python train.py --train_examples=39062 --batch_size=128 --epochs=11.1 --weight_decay=0.3
Rows from block 2 of the text encoder of a small contrastive audio-text model, named by matrix and row number. Rows with one number belong to one neuron. Each number is 128 + 32 x the weight over its row's rms, rounded and kept within 0 to 255. All counts start at 0. Numbers have three digits each.
After each neuron's rows are labels from the 100 texts, of 14976, where the neuron reaches its largest size: "tokens" is the input token at the peak. Only what is clearly more common there than usual is listed. The data: synthesised imitations of 52 everyday sounds, one a clip.
# gate: MLP gate (text_encoder.blocks.2.mlp.gate.weight, 768x256), inputs 172-214
# fc1: MLP up (text_encoder.blocks.2.mlp.fc1.weight, 768x256), inputs 172-214
# fc2: MLP down (text_encoder.blocks.2.mlp.fc2.weight, 256x768, transposed), outputs 172-214

gate.285:128169136093138104098082165094092090166104128155140154083121111118136080132110094142108141118138173158069195174123154138105169078
fc1.285:087133162135102108128132126072135136106133120120107138126090191136116096135202120117112150112139076190071151167085138153119150116
fc2.285:106072169126131097133144112090114156091111126153089124138122175173068145120165160068105181157106093165121162140097139082118130093
tokens: "<end>"; "quiet"

gate.653:148129186138178127182121128119116186137149114153132116193179146152124107103143068167111113141117170134137101056116096064163070092
fc1.653:079070046071136115164156102120157149105102105066154162132090163079105190104110173106160153178135117113094144140121142135117177126
fc2.653:106124086178109116128073157123094090159129181112093130032131064108175120180195145108115127169159174101143137149075092130153074177
tokens: "waves"

gate.255:082120157124065134086105166169102131181118162184139127155145148141081173131093129054133081140081143124175175143175171088098099156
fc1.255:103153126098134112157094173166083126183134158177146107125171115118123111108040143104154126120131108121110120164105119120081144197
fc2.255:099074106093081044109112130150100120160104179120167092136139112129094132119149198151127167104102088126133118155094132110090158150
tokens: "glass"

gate.339:078121137120146124119122180096096143113122129170133097110157096148118073094177173091140131094127121149175131153149073119084174181
fc1.339:117136137161159179168137076116119130112137137112099119107081132080154118187140102155091177150159118112103099129123104129144137081
fc2.339:178146143155158214108118119117166135112143073140100173125128154123166115175122089089128096144118165124122146089143137133141112110
tokens: "glass"

gate.354:132152183164157110156118140127118124210076122173125121159151122042123111096172116168122133189175198073184126090127107089081082123
fc1.354:094115092116121104072124173191136131071153098140169117116120132198087151155138122103132114104085066166100132120140098188121167154
fc2.354:096123098164102188109108104100135119084138082125119100101138117149149140208078070116193145134103107154083197158141124169154105162
tokens: "a"

gate.271:085073144138083127128198069088142141122118109199122075124178093136156094097107103101127083116165158104154082115139123133075170125
fc1.271:124136146115151149137108098091130137106078196123146154140186081105082166150115082156164130090081128124158159100120167070085167105
fc2.271:127096144079121156157148080125136182110142150142134114150154136123112116068079156052225164085136111112123111143143136179157143095
tokens: "waves"

gate.690:114173170126139141104108171133166078094115104071106115102112063140119150144198167118112113117124164126155101136102129151094162133
fc1.690:148110096110131070173095116119155090130129149167128133096142103129108078151142142101133081122162112075107105112118125136157171078
fc2.690:129097123143066144111179127127199112137146206228187037090044117097113102097136123109096155129139108065186068083163111121172141105
tokens: "meowing"; "in"; "quiet"

gate.215:148089154080113151174115152156136071108126087124078167097155118087123157134172105144147086148095128151117124134158146144159096079
fc1.215:149130119172117120155135176099140162163139092151191094079130123126132193129114160161207143114089148149141150129094139115146102155
fc2.215:126114128145110123127155094155155082107126138199101193109108090154147062147126101091179174195066174133057169166161147094124143116
tokens: "thin"; "laughter"; "hum"; "spray"

gate.439:178144143152101148131110174114157116138128141116159086154106129090124111115148138166115170090119147174168090152100120077156102090
fc1.439:175172095102070176149140113141155141111126133131116120140126089152144117123108103121166154110136161148143156155087135132201176126
fc2.439:217169105125073097142108185126173050139079142127159122224094105065129138096130101174115053119139167107156117150071120160176125131
tokens: "bell"; "quiet"

gate.46:121113108053134157120120162169155174132067098110098092123194153179107162122154132158128114171144155099153204126160125088064081119
fc1.46:096117062159142102065091126107151050078169113138088120147145185117083117112145139136144106178079153147130152130119114172104118144
fc2.46:165125137121127056144122138087155171124167148116115163140114100052146109116056105172090173108125075070181132177118117131117178202
tokens: "typing"

gate.63:103097156177097174139109066085165141139117117170119051163110159166119125118061061179118109132183184183209107162166144096144159083
fc1.63:100150123167128153174065124090064176111100152158178105137070181114039160193128150128139132166118131176136160125132096120129100115
fc2.63:151139088113113097141066120104092164134079120113149121183153178139126203115150168097108072074122118135113116130094185127121208121
tokens: "bell"; "<end>"; "waves"

gate.111:057162150122110112155093107135136083171131141122105177148104162103155096142078065076170097142145102135085076150119146152119138151
fc1.111:110105141090116102184103113103117084143158113174091135101151089104166175107072114163177141101135138140116120078114103093093103159
fc2.111:146087171137095132107167096109115166142069132078109132114139157113141119127102142139186129132131108130146101138099085189114102134
tokens: "crickets"

gate.526:160111113159146166100164186095094103145128112112070096115149078126154095102168069122093168099140175134161135108173094091173157192
fc1.526:133137168123112146112092078138135133132140154130114183095149117101081104201160125127112078171170109083137094108114112156131136128
fc2.526:150112160131130082150142103151128131159097126137099161146151121154161063154143140100118138078097106129129120183090130148130113135
tokens: "in"; "thin"

gate.673:207175162087152099133092140153141102089147115078094075120138094152057103108143125049124200084176091131147087133141153168151082167
fc1.673:163102097210131100170143100130112134114167164147131172136170119120190171099113115158170085137148157184088089103115098141105117172
fc2.673:154148151129119098124109130118133162164119087103115142127198156143222117167161118143181120113110069128164143205124178140122196179
tokens: "noise"; "muffled"; "with"

gate.264:105150132119172135170149175111101062153070110126099134123181173057098130178100090110156118136192084154158138135109149127106151161
fc1.264:113115075149137105118082148123122135086140114143111139134143081146124099111091153089183139093160114128129147188135137118120169103
fc2.264:139166176111114137097183173171113097100101079140119148113194104092086159154179186154144069093172113158134153150180088178122142117
tokens: "with"; "vacuum"; "spinning"; "slam"

gate.291:123145152140149167101133126108132083144088149144124126148169112111126163143113082101113070154145102137127078104125136117132084166
fc1.291:138133179145124153124143164135066185122098128162152105189123150103133137131076166144130163125133113156140091121074124150133104166
fc2.291:100051145083127120161112087120160129146186089104084077128150167125138086142118125155121127134106131179118171188118164182133186180
tokens: "a"; "hum"

gate.85:160122122157165123143184167118077115136139113143152119144097146111107193058129110113139110118135129148138109128079145105180126125
fc1.85:077200089098123200136100135116148116090085154136105147116126096215195090165132131130120135146193132101087120146153134163123079124
fc2.85:071123115118124229156115147072140162154110169139141120104158157175199105138145083123128146099139145130128122140175111144099143109
tokens: "bell"

gate.505:132161104093124204124128128104147114088192163110186093065144131143150171101174092130127160118158174175068111112133111122130116136
fc1.505:074175111058109151104094089122106038136138128118099179128132131120171139202099081131160080137144098166097148067163162165137180133
fc2.505:086183091100081124106139126091138081112140061192104112138106172133163157170107094094128108146155135187124081130146104164145175119
tokens: "with"; "pink"; "noise"

gate.585:172144079182099174135163082161124054139134101103083121062149103149190162148143169092147097075191102128161140155145122077121119135
fc1.585:101120107078130116167127149087167115099166138060152157128092118123140093120137094177148149113126104183108118093077104187131153152
fc2.585:097147145123134129088076167138150140113127079102109130174133182113114120132105120151129052137133083150139107060146052178129083178
tokens: "noise"; "white"

gate.369:088056091159103138092081112119185110107144135083119042137103108152103087173134158158138076074147160086182133094077116124155143085
fc1.369:098140158145090143120154164161083110138137181078114114087136129138119148111138127117178105098108101136184170131082160070113105143
fc2.369:125124179131129096110181101119162125130074129146085143133161121106185116173131155117130134097113094137177157185118101217113134135
tokens: "in"; "with"; "noise"; "quiet"

gate.496:122158104145100158121134079107122140155154091181110171153144119154179093131125085114099131105143131120160128139109109123149169119
fc1.496:161101096158104124085176153173128149108087108087154115107162185108170150136108163109099134128135138164106163174116064180121151100
fc2.496:151066115123112124113183105198177138181093173119161119144077125064117140064163163071081164077165149134129154180130162171139117147
tokens: "knocking"; "mains"; "hum"

gate.207:110102193109140164116131151064143075171077148129090069163180126104094115186187112102113117178086124127173152122211137093110067139
fc1.207:102106083076106156101083125183053163106127158155151185159145127104101180155091112098150157104067092154125150096140133139111163154
fc2.207:156166113136142096117116052146133204126154124113129087147196156122138103080088108108205167114140125085165147174119182133096155150
tokens: "meowing"; "muffled"

gate.617:133186141151138113130147098120142080147117184113149173101098100153142088196184107141128135083139088121130149119140124119147173126
fc1.617:146091092102128123098094160172079160135108126197156154165130158111134126070083155125113190160142144084120147116097192150123071133
fc2.617:136129142143131132135135099144170180099191039148082147134126143185133121091120086089131124109141177107140105095134129090132089117
tokens: "<end>"

gate.6:122142165178098140113127133140173101135125119147095081121151125104163095091151118108141117058153119165124103109168138076117161153
fc1.6:156145150143144123097129076130142107159146142129110119146122108081073134120122193137143114128090089092168154169147153115149140082
fc2.6:124138108122115153137127082142060161156139155156122108123142118134121151158151167124116166151131208099120167161099163095121076092
tokens: "thin"; "with"

gate.240:159090136167170187086147167065147176129127131113106160130126155137173123152090150091197152108106166149165133126132119096093136158
fc1.240:093123080138163146096087087114101118185099154084150114156128175149103059091167120215068133062124176124087118160082106142115131156
fc2.240:115131128136140145078030125129097164146112137098146122201135147126148052146138085131141126117080176114073129116112076136102099169
tokens: "noise"; "white"; "a"

gate.385:059116079115113134164162118086103129108107098131069133125132143120128197184111088196100123120129087132097124143182135074129150132
fc1.385:131176127128091132147126160111065153119099132138066157110190125126151182122165077124179130181115103166093138143197074092148120112
fc2.385:090140094152142098116099098125093195157119146095130174085123099160091178149141127143164131158158099106096143076148034163143086126
tokens: "crickets"

gate.746:103138162108109123100126097115155128150100112132144144109134103117113150120156084117107111130170172193120146129075109129133110149
fc1.746:154130146147158081185167138185152157086117152098146147141104155118090123133136175054098139151178123112094131150130096095100058135
fc2.746:125194122126133115145100143163131123126151116102138145134156142105168161130110104109126048106100081167141083169115116171160139134
tokens: "thin"; "in"

gate.716:071176138118094107123137167128145065074128107099098157166131129120110130120119172122136110072141131104106160147192120160122122111
fc1.716:070144158110132157129142113063171087167141129103148182146093111147121195120170079149136116154160115102165054133132094134116133101
fc2.716:130104100087122084130115130133117151093131088094143159108174074131113111134090137116136118114098094116066148170131171153167146133
tokens: "typing"

gate.257:141057119125171160193093203167144101133116095125132118179070165144082149082105080150136133100128161137192131094122153097156137178
fc1.257:097107109180158090113136126078109166134098154122113165146084150069073165089055159123132062129121101074153125127125169115160104116
fc2.257:162094134115121153088095109142128157140104095123175181129155113136138170210157126120162139106109087174114194177153172218140126118
tokens: "<end>"

gate.228:193173122173172124150090136134104107130058130123161074110108120087163145098101076159131138123171137153100134150136146096089138097
fc1.228:132140132147113114096086097084138169105199170174060125156097186124165135156122146109131154104102111098119131151180115131137169116
fc2.228:051074133127117104173139108102153120088147194109079102116119111135083190130172130099107180158155083187099119120079129109156127140
tokens: "crickets"

gate.658:098115125117106110097108124096168098169151143112116161127179073195167144115148141101126075193100157133184136162173115107041139123
fc1.658:121101095078114143159181158131096121080096120059121169179091116124150131135119203136211176098087130156117166101151118160126165078
fc2.658:176117150118101152112107158151127146143069115149205147104158148123122092099119166151134118113105100098196152205157170134133162138
tokens: "a"; "white"; "noise"

gate.87:180110146085111132090124182109140140134121120094122105105146121072135155159171161147095133144101180191143154114171099176087115101
fc1.87:149151112136097141153119089102107090151132172105153097167074059133087056115145177125073079150127196175110171092103168161068113114
fc2.87:140098145131127150114102099138148156196132172101098104146154145121187147151119145088163134156132108149140111163136189154137166125
tokens: "with"; "baby"

gate.19:159126124128169100124172171142132146115133173141142116092160081166136143166153175153171134122169102187119167116079106092169114142
fc1.19:161178141152145161137211117144111114139077107126172098094169110142116146056146142088170128151136074140081107114143122162169133180
fc2.19:140141149086130083150136125132151163159155123117114159137156080118147102149154162169179157106118083165159123179163146185125131103
tokens: "<end>"

gate.466:083144196202104123162086094152099139101153197142070132100148087113097165175162105151099124183104145120203174150131134100090086151
fc1.466:189174104152148096144118163147165125116146106124108113179152151175146111146084171123107090064185059139119153136118090154183098102
fc2.466:099104135155073092121078144072111195159089115096080161107164114106131109166149187136190162109149132148162124200109170162129143129
tokens: "with"; "mains"; "hum"

gate.527:146166146140089154115134086134115104111151129084120109179149142101173160119111119072132103168188157084121115141171134152093128094
fc1.527:068106162163173088146105120143147096157084157086152140118176141096125117108089122118084167104168157102112141178080103171115121128
fc2.527:146119154129138120158170128171160146127129119123169117081164112127133107093102202165091135107141086108177092225131184145123156099
tokens: "explosion"

gate.135:146110115160115107167069166064125182112129182091103178083136130143115140146145110129176087139165163066146094149095128102091087147
fc1.135:113165116135170126096126146192107052112123131183149125128153134190095158097145148155186140141172086157113133151168118143122138157
fc2.135:143118141101166105148113139166120158176106132098157140094146141092155095161171147143156124150122129097127126173124167174129120129
tokens: "typing"; "spray"

gate.15:154115213088117184135132110070073091125159133189110118084090123120191122154102106103123149086119121100186135112194132082148146088
fc1.15:138157167070143145135133084135043142172173155133129124141156174120104101133077128157136131112151111094142132102152164116146148115
fc2.15:118168190144165168127154155120045135150188093155142155127132163119129102097067133123180149134152132100103154089130139095139132072
tokens: "a"; "in"; "reverberant"

gate.615:150094194130064162078115191124149122108163099188135165150147064156119144151149070106146080122207150158144141123198109095086097140
fc1.615:131085169099099156122173078139040086156088156163131109163153170139173064081092142182058147080133164160133105120139106117180071118
fc2.615:156150158118141072166131164114165128145092135129069109155197104117203116131120121146138183147153122130123117164079136140148108111
tokens: "glass"; "meowing"

gate.666:136120120129146133161090151127117157144117131117112100074137174082137134167102117173137155111158125157158087180113184086144132165
fc1.666:052091112106162119082144150163160123136127119097139140099156109167140151146109126162110136146162091105114103158091133066141090067
fc2.666:148123159107143116121080104150090150144090115131114182134170133124166084145158155093183106164112116113133168205112110161122151129
tokens: "typing"

gate.759:134128115109092185141163153083143165149075138130112119071148150180187131152129100105149139124152133114143089087105154095130137064
fc1.759:108164149197187078125114181105122131164122154137110094172152137079141140082097167092132108089133105168097153149167138140081099157
fc2.759:153149165163128143085114131130119118107118092107124156129147122130094104130134172106098142148078111180118131184133110156097111169
tokens: "typing"

gate.34:133050144176138202121115068115081143099168090098136093128087086121085178182117100134121139199157141088121133160092110158066146088
fc1.34:115114091107151149080116142130139138196135167125146108093156161097117117068162091147081179087163155070174096141116122119092138171
fc2.34:121068176113107125101105140161153133162064076112110170156151184113181134148136156112135142143141086141173135185167168163123130102
tokens: "glass"; "with"; "muffled"; "mains"

gate.457:119132062136093127108091152096151088157109135132125158084079100145123150115166105152133137166066143138170098155153142082118127145
fc1.457:163112134175123151145162143117156074158114140179105097111101084118144145111188108159085093099142156114137114158160161072091077161
fc2.457:144135103153122153090153139100123060135113131117113138104062062125152150125169095123097140151121142135158118177137156081124135136
tokens: "in"; "a"

gate.334:118094089127106100146096068079142074159090152129139154145145137099103152104196106127092169138117101090158138172156087100095067141
fc1.334:093137073174160079108172146195137170167156112099107097102109125159091138085118152135145069116160100116125097155152164157136140148
fc2.334:154130115152098095095104128134123169147096121092093172126143073115134122175164131143174172137121117126119139194085144175143129116
tokens: "a"; "hum"; "mains"

gate.752:147127153117081120197130123168158123124136131062092143110165144074122139101148126177137102061171159106142090093190107128152104175
fc1.752:140130141110124129117164172157101153139148168146109204123151128134087167125150138143079095151126214070173140117094114121079139172
fc2.752:147094182076134082144143117095156114149119185141123170138116157109105131096133146093075110124168134136117134113099120114122190112
tokens: "vacuum"; "melody"; "cleaner"

gate.599:095103095198103122121170161149125119150120124193130062141157179137165153114152096175159135152153131157142097090072132134096140103
fc1.599:142143131105075179169150176101102093145156152202076103104115124133147100087177113084141063175106090093149127160100146174121186083
fc2.599:126120116113090077139119095109154158152119099120072171130155098140160139182125134108172132107094109111187189198120176206098136150
tokens: "vacuum"; "melody"; "crying"

gate.498:090154148114077094111139101128103170104099147126104117100169093128115179127083158154110111157089118091095173091157172149102189084
fc1.498:125128145131123097120156125100146194189126111100128082147150069125180169133121118116159121115097107158120089125074124128077114138
fc2.498:149088155125161104141100119098091104174098129157128210114129125171207142182124139080169129144102167134124120186173118169089125147
tokens: "knocking"; "door"

gate.57:151152091102113158116094140119151159140091141127160095153120127136160163120123101093136182130129167212137159151082120059220152113
fc1.57:203123140095114143179128133169161151121172134126182070128084128097082123110112099209100150090090143088181103198096120099138149119
fc2.57:215170099123078100129096191136172060156064145130145147201090117081111134098149113174094069122141160099162122155073122135167123120
tokens: "with"; "thin"

gate.674:100098148135112149164159117083088135098134167167108120124150109102145137093170138091158133147097154096200115127108149062087101158
fc1.674:150111130146146146121091186205122065108079099070122124106094158158155159166108121105122119089051083106161111120134103099118072147
fc2.674:132136100130146068104128109137136136161113123089146123109154105137135175144133121148078147149113118183077184178121176098165183144
tokens: "waves"

gate.511:175084119182137108115153147154137085091150120153096101133133154179103159179080091166163112070082112108147139134160135100077114138
fc1.511:079141086100106193115085164114067081135146138172107163098164146152111095147137146128117142089116150172105109084148151075110096122
fc2.511:123147159105107075081138115168127138155110133110185118162141125127101121105087131115102101093086104186174159198162152116114151075
tokens: "waves"

gate.593:160099185157086157136175125093124161113120167168137110131158089157122109136098118150124114094099099121155103152211151152140078098
fc1.593:146168215150063137122164114102151165140106083149134160109088112142111097093080117094125138094146131122137108112097115138111076107
fc2.593:062100131181089091138059138155111110169082141086040172086185104110198152193168201116155139074136142138093118165094131122105160176
tokens: "glass"

gate.711:149113148095140142066090169097148182161165122102110174125179105145143152102108124148150180076165118114151083124187107094156099110
fc1.711:142094097128119088154141077080074135129126145168157156128108120108111080122144149123124106122165098147100125106159182109110091119
fc2.711:143130181156130084074102101116134148135111093116127157144134143133157158171167136117153145079118108095117126169140135117154154154
tokens: "with"; "croaking"; "cleaner"; "hiss"

gate.580:120173160070058125140128127090186117085143093104187127113142068168171112161166117130148080126173133157117115138160105118120128139
fc1.580:169134110154184128156135041125067121153112137091153165171164137137099142101140099133162121139105111095172117139149140148126167138
fc2.580:128114132124085148086083145140164136119108141123052182100205068166143111141168153091148127137133117101163145186115149172127155116
tokens: "a"; "coin"; "hum"

gate.624:121130166067138178130098108092181130132123199108108124113118137147082065129136091101137117131122149184169087173119115076156153138
fc1.624:107128095179154133152182175164062094151172162110139108123162171068159144069082104185124157061089151144086134097095132141129124164
fc2.624:134091124066133135157140102084124162141129161148127130102142108083173120094097149090164140091141178155118143159164164145144201110
tokens: "in"; "clipped"; "wind"

gate.242:127082141139138151152075093151049104074087068126137130125135162126099174083146139073118079135141169198109156141114163080210158145
fc1.242:101189073069155140064104116104134117213134128153079146113162082111179096131052136117174148176143159135081176117141173189100133169
fc2.242:114111092060147154145134159112123135141154154142153127048133079160159129208147095144116163154133105155102118154191112160128099161
tokens: "bell"; "church"

gate.323:124207153139118106090090048138095114172173165090119119108143107144178115102148165127182146132163139092169142160176130094112115159
fc1.323:121124038096172110103108138121136170107155096087180141118096097091134156100098136073183117120136131106095167049129089099145155057
fc2.323:165133174104100097148119123116133165146081080115092110117173115150191097158147123093189115132123088118129142187121117209117167112
tokens: "glass"; "quiet"; "drop"; "doorbell"

gate.129:125150120089068128081104166125172124162095160155103159164054115169128105096149134137195064131140090120161171117185170104139152133
fc1.129:136153176091121175131151132183103200105166113119130146156118143153130146136084087185189183131172096170148111136124119055092112116
fc2.129:168096093092117110084102159120064141150099108127133120156182105108099117111132197122149132091114142165081095157170176186144175120
tokens: "in"

gate.38:154135197136115144154092125090173109120150126084119080126152094175121087108164155159112105067143124090210098167119130162146129144
fc1.38:075134152124121152110107130130117125108112101090161121096093119180111142103208138159091151161141160078191144170112062090110112130
fc2.38:150118176104162104123159137106112102112134159147147130110121112155102109145126136140069124141121109141113131192094188098142148103
tokens: "explosion"

gate.704:192075090169084125149175126132152103142173118179059096115174112157158093178184161110174144103155165062147133120145077136118067150
fc1.704:168070111111160117120096156123139174099158144117165167097093141113131056102075108118156189184125078145158071113120146188115087091
fc2.704:148131156093098086067109157135200111104096093130118127178062179093147097118142113101144112133092068117187149090132125154110178156
tokens: "noise"; "white"

gate.743:153122095136091174111160096095085159158132185191122136098165132077168116138094141079118174166144181136094106111117157107093069156
fc1.743:152111197096147156153100100133134122177170188154160108067157099082129120114124126098152196089092159154091138127107170072097104154
fc2.743:124079103088063047117117110176108101140093156116121143112135102112092080145129225110159076120098131109187139201153197134073142141
tokens: "meowing"

gate.732:128141083123136135135138184084066172078098153165136141093140154086124151087111095095182103161120197136145117102130170102135096135
fc1.732:157098127171150141119130102159165143181116104151120099148126152124147114133114156057151096104108129135100149094194102069165132105
fc2.732:157115133104141098108121093174123118141110117124164176121185093102132169186091163096130152121054072122078132182128198055130181202
tokens: "noise"; "thin"

gate.45:109164080115090109145138116104047144147060132109083149110151133184100164168186109140123095148121130119098146108182077149114103159
fc1.45:095154057112134104179158119102092167170086115117086156127136120155125158117152080169116143195168136125084131156160108133170125099
fc2.45:110150115145147103121129109145123196128132134102160147110125127154083171138123134167162124171156114114090142056157066156113063108
tokens: "crickets"

gate.384:151103146130112155098172109096169082102160129082145151108088109063120098175212098126067115107114138113172124087177111115068130130
fc1.384:102082104155116147087166120101138112126111131184145096108097129108132102125117175110132134180172103107149109108180126127139157129
fc2.384:185099154141119101130116105159117208106183082164143132146106173164089093078172117090098176108116170087122104139097166072077083110
tokens: "meowing"

gate.518:152155170137059166088135162122104160127107135105142084074125113105124168149153143126106153156165170122156168141088144192124121113
fc1.518:206157166090079123108156155201076111082092162140085099153128131173100117095128142120067152133063089131162123115140122156187149131
fc2.518:151120130108157100127130069174084151141114125159135106139160103134183157154168102088139154134067126131117152236105150117153162146
tokens: "meowing"

gate.348:093140122159130178125145089099078131125122130183127140086062122137193158094109139130140109081120157157127148069083147083095115183
fc1.348:173116185108149114091079165105150119148094086139157071210156161154120128098142100133135107115145137129135091120203134171116153110
fc2.348:180160177089121111104101178135129109162104136164160088167191150100147071159091115116156145071130064083155158162193155129152190080
tokens: "waves"; "church"

gate.391:162168143169106170127155108146121061123110158173091085102174093158166134178135197107148120107103129075133138191170128049113100110
fc1.391:114096124050109112169093168114135155084201177112159151178051148109095077105111110182106149173104100143118126138108143196145099150
fc2.391:103156178124126133074094193132152106127089111138120160140117190096126136137102124107132065169118049130160105070158073160113115186
tokens: "noise"; "white"; "with"

gate.520:135102142156155178142125102118113080108132180123109124148115072093116099122149106104150109120116178125169074148128089101100113160
fc1.520:130151136148128104097071140115085182178076129105106131081116183152166174163147140158092110131172106160142151121126189145163100158
fc2.520:118144122098121087106135165120125097168061083105122154094158168115153150236144132156076066102144120199103230168142135124134144127
tokens: "waves"

gate.153:086158184168125163131108083124138119085100163176098086182150154162104082120132092144103159108135158125128136150122126062094062129
fc1.153:119163147090142125182166104066092159140133181173158055147193130103100080100101090159092181066125181116115129134150157092159111095
fc2.153:145093171094109148141175108133146173090126115155156108203139163146091101071085119103159167043084105113153124109176160096120137092
tokens: "waves"

gate.227:145109148130155090159130172102152126090109103086085104103132085174092134175138150212109164141143172127148138130094172159109125117
fc1.227:127125093110135161168136161139099157137152121120138111178080185105140100109186076137118151192143102131169147153183143080141090142
fc2.227:165099178122091073117100173082120166123065100105125175177178094161152137185179139111155100178100133149131129143171069153132130173
tokens: "a"; "howling"; "with"; "pink"

gate.642:156152168107155184091133155091125152124151127104143160126182104120117106138159151128166128135126136126120128096158118115083169134
fc1.642:081086095167137135083141178125160164104191070120063119099053136109162128136162165144144104141123107084192127084117176098146157169
fc2.642:133174168134113130127067135159140119115116134135128162132092160131096121163128114147101129156103080095123158113169152078126122139
tokens: "in"; "glass"; "meowing"

gate.546:078123123137105132107128129097179072112112079141123156063188091195171108138092149139104135151145159083147127131153186106100145095
fc1.546:146123126139157109156155189168132176150134094122136140106158140191152121117049201184176110102078200098175136139156156154093117115
fc2.546:101114140154138170094143091183127164127133121145137148121175119168129050109046121124151144111107156106108163189202146173053085100
tokens: "typing"; "a"

gate.707:086137096149173116164168162067112100167102101118046092122139089118195122075108068130176111099174135187063127137126087114164137153
fc1.707:129054124185169110154165113172146130142085103195126069100146136120152152116135172121122130129096174159164131126066204067113121215
fc2.707:101158083105129112117117173136138103115125128098158096162086111086109158118128128112111108117186119193128074106127119169157180076
tokens: "<end>"; "in"

gate.75:153105134144054165092136110121161104132100102134167125149174134062106155160135140145134071161144120092118140144086135094066071117
fc1.75:106196097148132174132142138122082134135122115146090150146152198106114135089153111148177157109121158134084091129107189125088132145
fc2.75:111140187084149126159134156130136162154132115161132138150153095102174142141125147116127118114135104135146211188122162194139119138
tokens: "explosion"; "meowing"